{"arch": "resnet", "model": "image classifier", "dataset": "made-up road signs on poles", "image_size": 24, "crop_scale_min": 1, "horizontal_flip": false, "targets": ["symbol"], "norm": "groupnorm", "depths": [8, 8], "beta2": 0.99, "max_steps": 6400, "final_lr_fraction": 0.1, "warmup_steps": 320, "weight_decay": 0.4}
Rows from block 3, named by matrix and row number. Rows with one number belong to one channel. Each number is 128 + 32 x the weight over the matrix's rms, rounded and kept within 0 to 255. All counts start at 0.
# convs0: first 3x3 conv (model.blocks.3.convs.0.weight, 48x48x3x3), inputs 42-47, a 3x3 kernel for each
# convs1: second 3x3 conv (model.blocks.3.convs.1.weight, 48x48x3x3, transposed), outputs 42-47, a 3x3 kernel for each
convs0.12 [152 102 116 133 122 144 130 138 114 110  92 106 150 124 128 131 109  92 153 157 182 104 108 179 176 132 131  96 103 167 112 154 119 109 136 108 136 136 171 137 101 125 102 127 158 170 116  90 217 169  68 154 155 130]
convs1.12 [123  32 143 239 124 123 145  95 113 115 129 111 130 139 136  96 155 139  99 138 132  97 123 133 138 120 126 165 111 168 192  92 102 103  99 141 174 163 163 104 150 123 143 114 125 110 118 138 118 118  94 135 131 126]
convs0.13 [125 122 138 146 105  28 117 149  27 145 122 143 130 155 120 121 156 142  96 169 139 102 102 170 138 121 110 150 105 119 125  38 136 157  88 163  86  87 101 132 138  36 114 139 140 125  82  68 178 109 142 194 144 135]
convs1.13 [121 121 109 124 133 107 176 100  96  54 126 135  80  99 115 122 129 159  99  68 149 157 134 149  96  92 155 103 171 103 105 138  55 137 115 129 141 120 127 120 148 183 110 135 159 166 105 108 144  81 143 135  80 111]
convs0.14 [118 151 152  98  31 146  92  70  81 122 129 133 139 139 140 121 102  98 111 138 119 124 175 122 167 176 129  62 138 125 108 128 152 120 125 120 132 162 123  10  68  82  90 110 114 162 115 113 155 115 173 158 139 132]
convs1.14 [ 93  72 129  71 109 116 129 167 151 106 132 138 126 104 134  89 104 166 116 156 112 159 185 138  84 141 145 155 123 114 143 101  54 127 113 132 112 101  93  78  60 139 117 159 151 112 129 196 158 102 205 115 140 174]
convs0.15 [157 137 108 124 144  94 121 144  72  96  72 107 147 128 114 104 149 171 132 131 180 116 125 122 230 162 117 120 161  93 131 105  83 155 125 143 172 159  74 107 147 111 132 155  99 136 111 167  77 189 108  30 161 147]
convs1.15 [129  97 119 123 148 145  87 121 111  91 118  96  75  90 146 145 166 144  92 147  80 108 106 115  87 124 136 164 163 149  78 143 112 108  91 159 136 115 156 178 147  79 113 137 142 177 142 122 166 174  97 140 127  84]
convs0.16 [106 148 161 103 147 171  19 171 170  98 119 110 124 154 144 127 108  93 127 123 154 159 171 156 137 123 118 127 139 119 138 144 108  46 146 130 105  69 105 139  92  87 149 109  96 125  94  62 100  99 127 102  95 123]
convs1.16 [ 94 118 190  91 107  79 106 130 141 146 152 166 108 124 157 146 146 130 166 121 135  42 122 134 166 132 161 129 134 137 127 166 115 138 140  88 155 106 120 139 110 123 140 187 129 129 117 138 129 116 148 115 104 130]
convs0.17 [ 67  48 138  87  39 162  75  91 150 122  98 116 106 166 106  95 161 101 166 143  98 107 137  90 185 178 104  51  88 110 143  98 111 117 135 107 146 172  54 112 174  29 128 132  56 105 121 118 153  71 138 141  62 137]
convs1.17 [104 151 153 144 185  82 123  77 152 182 152 146 141 135 118 138 144 133 160 108 115 129  47  71  97 114  65 144 168 159 133 155 139 140 110 161 105 141 159 153 170  68 175 130 105 134 190 143 105 246 110 108 194 138]
convs0.18 [111  90 128  82 181 108 115 152  99  73 134 158 121 145 158 138 122 162  82  87 117 106 157 169 116 129 127 151 138 124 184 166 143 137 147 119 137  81 126 133 175 105  90 146 106 132  38  81 167 103  68 136 143  20]
convs1.18 [ 64 131  48 102 126  95  95 108 157  90 105  83 115 125 151 127 133 136 130 136 163  75 142 132 140 207 160 132  82 111 104 116  97 106  82  75  90 107  99  77 137 111 116 117 140 119 128 105 105 100  91 132 105 120]
convs0.19 [ 90 133 169 105 112  93 123 151  93  88 102 147 152 106 123 131 139 145  78  49 158 127   0 119 130 136 132 135  73 148 170 138 118 147 134 110 124 127 163 113 147 159 102 144 102 147 160 118 156  58 112 139 149 120]
convs1.19 [104 168 102 188 170  85 178 112  91  98  89  94 114  85 118 161 141 127 108 143  78 125 176 168 140 130 163 122  80 110  94  51  89 138  67  79 126 107 128 159 135 167 139 118 157 150 160 194 117 124 162 120 153 110]
convs0.20 [148  94 150 172 105 108  88 125  92  90 111 145 136 129 123 105 130 154 126 118 187 131 126 148 122 142 151 128  89 112 135  77  64 118  98 108 179 111  99 169 128 101 113  93 103 117  86 123 148  45  75  91  52 106]
convs1.20 [ 77 115 118  84 128 156  88 101 163 112  98 115 113  91 137 169 126 136 112 156 126  63 112 140  72  90 133 170 172 127 109 135 102 130  99  63  45  88 144  50  77 158  38  94 101 140 121 153 133  97 127 147 116 115]
convs0.21 [145 115 108  99 102 181 138 139 113 132 106  91 148 172 148 120 148 130  97  96 127 176  57 105 160 164 183 113  61  94 160 120 118 121 133 177 141 102 127  91 118 154  83 122  92 139 122 142 124 159 158  53  94 158]
convs1.21 [151 142 140 176 127 163  93 106 135 131 165 124 102 105 178 109 126  90 153 131  71  97 132 157 145  97 155 162 106 147 110 110 139 106 132 129 139 148 104  87 154 127 160 161 203 125 127  79 156 154 127 118 104 153]
convs0.22 [148 153  62 167 103 115 150 164  55  85 120 148  86 102 138 140 163 181  84 110 121  75  93 105 100 176 171 116 116  92 116 172 135 154 123  94 113 110 102 122 150 112  66 153 114  95  76 101 130 107 151 116  87 159]
convs1.22 [203 188 111 150 133  81 131 130  68 137 137 124 151 134 179 152 116  95 119 122  62  98 135 135 134 161 118 129 110 150 107  91 137  95 122 112 124 131 149 123 100 112 115 115 162 123 137 128 133 144 123 163 135 175]
convs0.23 [142 110 110 135 151  94 175 134  66 144 133 101 121 100  90  99 102 121 132 122 131 146 155  21  67  60 103 102  85 121 118 158 124 114  96 102  90 138 148 116  99  90  87 159 120 173 120 136 163 111 163 160  96 121]
convs1.23 [101 178 157 138 118 109 159  94 158  94 113 135  95 154 112 117 164 147  98 132 129 164 189  72  96 104 121 119 208 120 170 142  92 131 138 109 116 115 131  93  89 149  80 114 138 124  50 114 133 121  97 161  98 116]
convs0.24 [130  95  89 136 111 168  85 114 114 110 129 100 124 125 177 134 142 136 144 126  79 108 124 156  86  64 132 142 134 155 139 133 142 158 150 154  87  86 137 152  98 123 108 141  74  88 128 185 158 129 173 132  89  89]
convs1.24 [126 122 126 175 125 157 116 128 153 105  95 146 180 132  89 112 111 141  76  44  91  79  91 134  93 156 114  99 132 123  82 114 130 118  90  94 128 142 116 136 123 172 197 146 140 104 155  87 125 125 115 165 154 125]
convs0.25 [133 113  92 113  81 100 160  32 120 146 145 138 119 120  69 126 152 106  92 105  93 123 136 178  72  96 153 153 139 121  56  51 117  95 114 143 203 156 156 183  53 153 132  23 134 139 128  98 136 132 145 171 157 158]
convs1.25 [154 134  95 172 158 114 169 107 161  58  14  67  56  36  49 139 118 102 154 141 104 110  64 109  90  98 117 117  99  94  94  61  80 110  78  71  50 138 179  77 129 172 131 136 155 118 137  83 112 109  90 101 135 129]
convs0.26 [146 138 127  99 177  77 165 104 154 136 152 125 157 149  80 129 126  94 121 103 140  99  92  89 143 148 120 137 106 141 165  24 154 127 147 145  95  65 166 131 165 147 146 154 121 128 128 143 156  19 147  92 147 184]
convs1.26 [139  87 139  89 143 163  70 131 155 126 118 106  88 127 126 134 121 127  50  47  62 107  70  94 102  50 148 116 101 133 111  99 106 142 130 101 118 113 109 148 131 138 105 129 147 108 166 130 103  54 156 129  76 169]
convs0.27 [139 111 139 110 144 162  97 128  73 139  10  72 127  53 112  92 112 127 155 160 147 131 120 118  91 116   0 151 178 167 132 181 151 115  98 123 162 153 151 103 187 143 158 136 109 133 195 103 116 163  84  88 108 110]
convs1.27 [ 81 110 167  64 133 123  87 100 136 122 126 135 104  40 121  79  65 127  77  70 113  73  78 111 132 135 142 104  99 171 122  95  86 121 110 135 163 116 123 128 147  55  94 101  90 135 105 130 111 127 148 117 149 190]
convs0.28 [159 153 126 128 131 111 176 109  85  81 141 153 117 147 146 133 127 109  64 119  67 100 163 152 148 128 149 172 115 129 175 144 154 144  78 117 152 159 169 131  77  32 114 130 136 102 121 120 111 149 146 172 167 118]
convs1.28 [113  86 169 100 116 114 158 154 149 128 104 126 158 124  79 113 127 118  74  95 121  70 109 181 116 115 154 135 132 137 142 131  91 129  90 109 139 202 139  60  94 123 168 137 108 114 135 136 107  79 104 103 115  91]
convs0.29 [135 104 135 133 114 120  92 111  81 138 120 126  95 159  96 149 188 127 148 147 146  48 127  99 183 198 157 120 171 138 136 137 124 135 118 126 131 135 122 167 117 146 127 113 129 127 133 128  88 143 146 141 145 143]
convs1.29 [144 156 136 127 131 163 108 111 147 105 122 109  79 117 128  95 101 113 103  84 177 113  93 134  94 121 144  80 122 120 126  99 137 155 122 143 171 127 153 169  61 151 136  58 116 135 133 103 130 133 118  92 139 166]
convs0.30 [132 142 134 124   0  92 140  35 128 141 132 113 147 161  87 142 177 142 105 143 119 120 173 121 127 130 121 141 163 128 112  76 122 108 135 145 153 137 101 158   0  94 174  37 140 115 113  91  23  53 108  57 101 109]
convs1.30 [156 119 150 138  94 118 177 155 145  77 130 135  93 141 125 133 113 137  95  75 110  81 101  93  58  63 121  73 110 142  89 144 147 106 102  99  87 125 163  79  57 139  86 121 139 135 117  76 134  95  73 156 140  87]
convs0.31 [134 107 142 106 120 161 109 114 146  85  78 109 169 120 119 142 136  78 137 109 121 170 142 116 136 161  92 130 102 133  97  98 167 102 124 128 130  96 147 122 107 157 134 110  86 134  93 140 120  84 107 160  67 101]
convs1.31 [126 114 179 142 132 166 113 134 150 193 119 130 159 137 150 170 129 124 108  95 117  90  78  73 143 141  85 101 119 185 117 154 140 121 167 105  80 130 128  92 168 115  84 156 139 132 122 106 141 182 139  92 169 126]
convs0.32 [183 145  76 148 114  74 135  86 140 114 103  90 106 127 133 105 121 127 142 178  95  94 155 159  55  76 136 117 173 141 115 134 175 115 145 152 119 136 173 163  89  48 126 100 151 137 143 131 122  89 128  97  83 124]
convs1.32 [182  99 138 121 150  88 171 116  60  52  83 122 104 151  98 104 150 109  90 125 101 142  86 104 104 121  89 143  88 141 118 100 136  75 120 130 112 126 158 116  81 168 105 165 158 115  99 126 112  90  81 125 118 128]
convs0.33 [109 144 120  63  79 140 135 105  68 138 122 147 142 111 182 108 115 151  90 139  96  57 109 111 206 140 141  57 152 152  61 131 101 175 159 111 142 107 158 102 175 188 156 166 100 110  96 168 134 107 142 157 175 193]
convs1.33 [ 93 152 187 138 144 136 122 187 170 119  61 126 100  22 112 124  86 104 131 134 158  93 198 145 137 206 169 146 157 164  92 101 111 137 112  99 136  92 161 164 112 145 139 121 138 137 121 136 136  73  99 116 106  77]
convs0.34 [123 137 150 121 122  77 161 171  75 169 131 132 149 147  67 112 167 165 126  65 163 131 151 139 154 137 174 128  68 141 173  79 132 118 119 143  64 168 139  84 115 128 157 150 107  95 122  80 114 150 104 146 117 135]
convs1.34 [166 126 121 153 138 152 178 137 126 117 129 100 100 103 142 154 122 138 109 114 139  76 124 127 120  83 154 137 102  71 117 126 146 139 115 109 117 110 153  90 132 102  94 196  99 134 116 132 109 133 136 151 100 114]
convs0.35 [125 158 119 124 142 106 117 135 157 181  65 113 143 126 105 131 161 129 169 174 120 128  57 126  81 160 155  96 131 153  78  68 126 103 148 102 132 197 125 140 171  93 171  77  91 157 145 113 137 118 150 157  81 142]
convs1.35 [147 115 134 139 124 136 141 119 130  40 106 142  90  56 135 119  26 133  93 142 148  38  77 187  83 141 104 167 133  68 121  78 121 131 170 102  54 136 150 132 172 110 113 170 104 144 150 159 164  71  96 142 102 105]
convs0.36 [161 149  45 157 162   0 166 135   8  81 110 112  64  83 126 109 116 119  94  99  93  92  52 115  78 115 148 100 178 120  87 167 118 140 145 136  63 125 147 115  97 166  50  90 141  98 115 125  83 169  85 113 166  91]
convs1.36 [141 132 140 171 152  91 146 115  23 149 136 134 173 111 150 160 158 178 141  92  95 111 165  77 116 194 116 128 140 131 108 138 148 111 124 142  75 175 170 126 197 199 100 121 196 123  87 134  81  82 157 108  78 133]
convs0.37 [139 146 114 164 170  93 154 158  83  62 105 137 156 174 116 156 151  98 135 106  93 115 156 122 102  74  51 117 136 122 141 174 144 137  98 100 127 196  72 154 163  92 117 136 134  94 196 189  99 170 163 115 171 149]
convs1.37 [104  93  88 102 109  70 112 100 104 152 122 111 149 136 111 146 165 129 102 143 144 164 147 102 131 137  70 104 145 146 140 117 119 115  84 130 132 144 164 142 110 138 165  66 138 178 112 173 107 102 142 112  77  85]
convs0.38 [145 109 118  25   7  95 131 104 175 104 134  87 145 152 117 167 174 135 110 137 142 139 113 176 125 111 154 140 113 125  98  85 123 119 121 144 121 132 130  97  63  70  98 108 187 125 169 108  48 122  62 107 119 117]
convs1.38 [176 126 139 205 134 147 171 105  90  86 136 117  85 137 122 102 129 139 181 109 158 169  96 135 120 105 138 141  68  98 146 146 178 122 113 151 146 178 136 114 106  82 150 138 141 128 165 106 126 147 126 173 151 132]
convs0.39 [ 87 117 138 106 157  89 150 105 128 150 158 149 126 108  89 151 157 133 130 184 162 140 117  44  83 119  92 143 105 121  69 156 117 163 112 147 118 185 123 141 125 136  95 115 169 132 101  79 131 140 126  99 107 130]
convs1.39 [112  82  96  38 138 107 114 135 106 132 107 127  97 156 124 137 104  90 121 121 203 146 236  94 148 107 143 150 148  97 108 123 139 113 160 136 130 112 111 186 120 133 134 120 132 130 150 130 202 120 131 137 134  79]
convs0.40 [138 122 148 138 134 154 132 147 147  35 111 122 119 166 136 137 169 149 128 148 125 152 137 112 161 166 100 113 167 170 169 184 161 139 137 128 148 137 128 146 145 142 122 118 156 110 118 117  72 118 159  86  88 127]
convs1.40 [  7  71 135  81 127 119  75 133 137 126  94 152  81 102 137  69 134 139 102 103 105 117 145 147 134 185 158 144 118 176 117  77 124 109  73 111 132 102 121 140  85 139 126  88 137 177 155 112 156 151  98 148 156 112]